config = dict(
    fused_qkv=True,
    positions='sincos',
    residual_init='zero_last',
    adamw_weight_decay_other_params=0.05,
)
Rows from block 2 of a small image classifier, named by matrix and row number. Rows with one number belong to one neuron. Each number is 128 + 24 x the weight over its row's rms, rounded and kept within 0 to 255. All counts start at 0. Numbers have three digits each.
After each neuron's rows are labels from the 100 images, of 14848, where the neuron reaches its largest size: "peak on" is the class under the peak; "responds to" is what is common among them. Only what is clearly more common there than usual is listed. The data: simulated grey scan slices of phantoms with and without marks. In brackets: how many of the 100, against the usual share in percent.
# gate: MLP gate (model.blocks.2.mlp.gate.weight, 256x128), inputs 64-127
# fc1: MLP up (model.blocks.2.mlp.fc1.weight, 256x128), inputs 64-127
# fc2: MLP down (model.blocks.2.mlp.fc2.weight, 128x256, transposed), outputs 64-127

gate.178:098084120094132134109149156110080124082130102107142162139093097158127164149125183147125119175104142158162108109112149154133120132148153111124148151159134126152132103135128151124118117154131151
fc1.178:106109144146080140104145079139109108118138153116129124191111111117105092120149153140119082135097132114155126135138105121147170168155109125101085088147144093167136125144148105148096106121119145
fc2.178:095186129143137104151127122148173086091180140157143133114108144118157138144112138099102126122114153117095116140171158151132105115109127117118159097153144139097163102152131137094145089123096130
peak on: organ (56 vs 17.6)
responds to: head (83 vs 25.4)

gate.212:090142146093117097098145135159150092151107108117125184109084110110114127125116117148060142082149137155161152117134109163164111141177114173112103163129126135129164103130132108123102141114140136
fc1.212:164110118108108144154109153142151099108091073104128131125098126127136156125162130139065119099097147155165155135110135166136124120142087150098091151143147124147137138100132114149106119108127165
fc2.212:151144145146144137133086117131137155121088166117181101136112160103095113143095115131144130122182107098103156143113095101153094152128127172145128152094142094158102119115106122117135128138178088
peak on: organ (65 vs 17.6)
responds to: belly (99 vs 25.4)

gate.231:069088114101152123134091106112131112109149112151134158094091108109115119102119120146131139117110082125097093174146098100120126130114118066132134089121181176147138113140178144132154099115138134
fc1.231:146128151148104096115105142140086145105116153134146111107165149122117134137139120110121112104195108113132096158137128124159142194078131126131131102161137141160105103096157102187139096161131155
fc2.231:111113105128075106126115128124150181138183120109085153116096122142118104164125161142144148160117144095120112152098129096119127163131116124154140102079126148093097156101113074109105156152121138
peak on: bone (55 vs 1.7); soft tissue (44 vs 17.8)
responds to: belly (100 vs 25.4)

gate.125:134143143141142143149107150136080124120106131103120121127083106105119113136107155133104134136154148143099124132116141107137150143136119079126151147144070129118150117151201115141147104097111114
fc1.125:150113109095133127100109068137146102108167121137065109091112154157146152118137130120161071160101080134115131169145117138125133135179099154127094112107151109141122102150115103120114129104077179
fc2.125:108139114154144104144098087094135124144098112105158169124113115115076120122099151127115139157125132124179111136155114140111141104125117124109155181104161117137123157132108156149187133135147138
peak on: organ (94 vs 17.6)
responds to: belly (100 vs 25.4)

gate.57:116111153133151111111142132120110113140088105100098134112112145107078100140143158130106133147133138127142152146107129150111115138085126095136141136170141156159137146146114134136115064146162111
fc1.57:127125130135083094090109148122106119135083130176138109142097145108135115164144155141124099145106119118105143214129121150131142153097099140164091085159137157142153102127174117131113117142122130
fc2.57:132116181121131145135134158096159142108097170151150144123127158165116140122085091120127152157171089135168133153116139097150088082098073063091104124174120127101106134148090143142106135149097099
peak on: lung or cavity (40 vs 5.3)
responds to: chest (72 vs 24.9); low contrast (60 vs 25.2)

gate.229:129137070117109090112145131061150133125110128093064127109104126117116104129114121138160184106105111079131169100120156130081110108123111134159121104099128123158121148134133089070120143101115139
fc1.229:070121133109120143107114115101103149163094114130107162106110097110114132133068152149124125171127165158112125124120162131121160127113112094145169148127154166057127144153139133096127114137156117
fc2.229:115154111170160140092161113077127123137142123103131110148129144083124116126136129128113164101086125182127127119122106101105124092137073125088136153153109138167117166142115129101150086128146156
peak on: soft tissue (42 vs 17.8)
responds to: belly (57 vs 25.4)

gate.4:124161145176145138120124112160142123112150102133145154103100111139128151131116098049148130167152123128113118130115157117196109130185087151107102099141104130085113157128107112141099130110123094
fc1.4:145155137187155144112104086160128103110171155115103138092106115155149138114111121114127107163136146099118094147164147119164167129156082138117118100091114142123171134133119119118105165117132135
fc2.4:117152162101088150140132124126143120125127114121111126143141137123098134127092133131156127159143119135169106101118107107093173163143133070153143104135101155124137111113073147150129111162184124
peak on: organ (87 vs 17.6)
responds to: head (100 vs 25.4)

gate.171:127110164139122113119107154113157119143125161171121140147139125095139127156110134117115163146116085105108123171122122119132143148158161098114127110080102137131123129140132101174136114129134073
fc1.171:112175120136156098125130100121130129127115112131153169174136147104149095090119124141125117151141115132124153164153114144137109160108147130070118125158103159162144133162112130142139142121152105
fc2.171:120127147110155168143078137117152128125156107125114103118129157176085138094147129132149139103144131136134104093087162142128116194126149139166082100102101115144124091103135122107159157103162088
peak on: soft tissue (43 vs 17.8)
responds to: belly (100 vs 25.4)

gate.157:116148133156144097116128084095134124132131159128121130087126170085162172146129138114072097142126102121102138117094120118071128127192069095124135123149127137146159134134117153100119102109151138
fc1.157:133139121088153171140099144134118112107151100124164115159118110120121160137148156096118134095138119143104171056103139110122143101152104155104106130102108123154138132126119141103064103148125136
fc2.157:117143130113129166151116147151110157122149090102156110110126105125130097136120118109157095120117120165099129140176125108118102162114127070176112126131117132151141065118141160135151152114161166
peak on: lung or cavity (25 vs 5.3)
responds to: chest (94 vs 24.9)

gate.188:146131177099155157123121154124153105108168141130108135145120085131110132132118140131108078118148118128163133151168153135100136193080162119124132125110137139153103146121165138117121106122164104
fc1.188:106131121132086123117135142139120118134158115127120129090099076141108156114104136095145103130133137150093093137178120125122128178112152142146154122157127110184099143117173131146129113117149129
fc2.188:102124148138120115129145186151163131174199114094097117155118117093119134103158131177135159135142084075128154152150094132120139145134088129126139135119127114097131149139172090110093121131131131
peak on: bone (29 vs 1.7)
responds to: belly (100 vs 25.4)

gate.62:107169152144155143112133130115119169129135107164151128134118125152086118130093112168120165129089142115079125108141184142146150119129140142088127141095121138120157140108145141126162170108140129
fc1.62:132143120118139138115130144171130088111105093135090140113131159128068129151119127104163149136086132149119155155113135158116120128112109130131145111124152140101140112102159067122157125113148168
fc2.62:104177157139092155120190132126093153113115114140148150175111113042135114134158114139145122112111145152106119114121147160112139132114115088081120126108116136158117164126109132107082127150133136
peak on: soft tissue (71 vs 17.8)
responds to: belly (100 vs 25.4)

gate.169:112147094130140132098157110136145100173173155100096128120132142097132174148091098152171129109081126120125172124112146119132152124108178146085159141088139111159114122144116124129126114160154131
fc1.169:123136093143091114124130119130133099110108083138158118096131132153132109140146096151125146153151143100118097129112113121144142152163138164119142141097117147081124166104151140109142112101127111
fc2.169:153132126116107118097129120105171114152152114180073108156123155137126111115097158125130152117139122119111164119123160153150130125128112119149138177096127170076151152153130138128160125142093123
peak on: lung or cavity (30 vs 5.3)
responds to: chest (76 vs 24.9)

gate.52:118112111133113139082168102162148104137180143111152124110105158152094153124158136131098101118128108141093136113108127142116105153166166145159107120129175135143194128144102147081152120146126131
fc1.52:122139071083178139146133113071135165161122140153125125142115142118154112134126113134187118103161096099142156173140063119164118114132126139083125171154113120086120152142072127137113142121143125
fc2.52:124101121132120126158112132179159120109147145104130170106106122088128114139171104142197057111091108112136100097138149150110132158129101117122147129141154123120131119131132143137120115140130107
peak on: lung or cavity (55 vs 5.3)
responds to: chest (99 vs 24.9)

gate.165:143130136127134087105104134121109125121139128131128135174138124127134137154101169149098097174073120130174173151096115138124147153125160119152129134113142113150135105157109151118132101136101152
fc1.165:115143140162153102132127097132179129144141114119142098090137125160164129102150128161142171122142099092073147109147153137114129098116085126132113111110115131145129125140133140125140117145147078
fc2.165:109125091111127151096097162147119105098131112137100137131096163145139106112115158121146134107118157133136127155117132112143167117101145115170110131177154147106103131136118098125059125119112197
peak on: air (87 vs 57.4)
responds to: head (98 vs 25.4)

gate.29:170121156112115128094077134161161135127129160137149116108141151126157107146134121134087102079100106135152185112114178141131100160152106121093186128106157126154169120164108134130133153143148152
fc1.29:151123156129114149111098139121125117158114161114114108095099129143139134171142147138104176109078141124174162138149150162179107138130148100145114129147131105153129118168091140150136141085165153
fc2.29:128138123201139115135119130095120147146106136119177152125121123124135109145093130109148105167142147104158137173140148144117143156111154115092086126117116100141145154065123160129059121136064114
peak on: lung or cavity (41 vs 5.3)
responds to: chest (96 vs 24.9)

gate.183:112125106131124169081139142096112169099110130104138163141118121157110144110139153120143129147151120085093186120088098139149131141107128170110145116115120124123151135119069148123144154129095131
fc1.183:130140090123128151095110137156162126168151099118099134111147129111181138129096103114110144109118113143152132124154122143183083154113099127108122147127149127157112096167178120083120127135171154
fc2.183:108143141132147126153139140136147092145121137117106105189146090129105167121168131145147112107121115125126132186114113141061091114106144146108142117136142122165126130126109114161119124132101133
peak on: air (90 vs 57.4)
responds to: belly (56 vs 25.4)

gate.233:098104115143150099154176177121151133121145076152142164100122163132054153109122107131111131110099123109159115158124134119128117167072118121101162152140153103098129112159120114158146134129158118
fc1.233:104159135147128060144125151134131143144141091165127149129138119147091140136134147151124119171098115127119085155149109103150138152129151125124130131118123137155096157137181134161099073152168149
fc2.233:124158108102125180118083078094108087127174133125095177134151127120114132138144163158139133114161145110150143158115106135097115109120139089122171118074108118113092190084115144141127172082171132
peak on: bone (54 vs 1.7); soft tissue (45 vs 17.8)
responds to: belly (100 vs 25.4)

gate.181:131134123117114086149122130106142111129107091153144132095124128100099103122140135148140116143121068138173178183127133159119109160138087104128147105143114114114145096117113117132089152160080109
fc1.181:103152139152111149091090111112103144114104144129120118115138141092140124158096137132168143129168154122082115135106138097152164139127131095190155159134142141107127111106110110150108163141160152
fc2.181:115059143130155122119127127122097186126147114111113112137139133116125196137120113074093116103132118096120096067169128113103126129104124123146102140131104132152141154099140151133156110095101127
peak on: lung or cavity (40 vs 5.3)
responds to: chest (91 vs 24.9)

gate.63:125123126099127111153089144106114124134152137145146112133146135166102089096150135135147096075176106116141134111106160147141153183153160101136167160130131126169172112121113115137113098111091113
fc1.63:116105111116142123095076136131154124128184147140112144145113080126172117101131104149155115137164125131130098120150165138104125151134154112134176096087112150116111139126163123133092100094123135
fc2.63:089100106147168118137136167081158142139156108126143118091157172147113139160151125188100142134110106119083163107134115151139086103129155147136120133133094110126087182104160115147146139109100126
peak on: soft tissue (42 vs 17.8)
responds to: belly (100 vs 25.4)

gate.19:138146107144135128116104099131131165097142144137114147128142146094159122114126132143213127155111130118132133128088157150145102087066148157114134125123102093167136164151112127147103093104071161
fc1.19:116111143133140128116134150084142092156096086114123143173137081144147143117099108116089133128153137121138128118156110129137139148189109115149137082103136154120087126134151112110175148135174095
fc2.19:119117096135131120141107126114115127217130122088119120120119112118113146089132137108157135112139112126103119093156141128146175134080111155056136139139153133158108091126193155167134122114145082
peak on: organ (60 vs 17.6)
responds to: head (100 vs 25.4)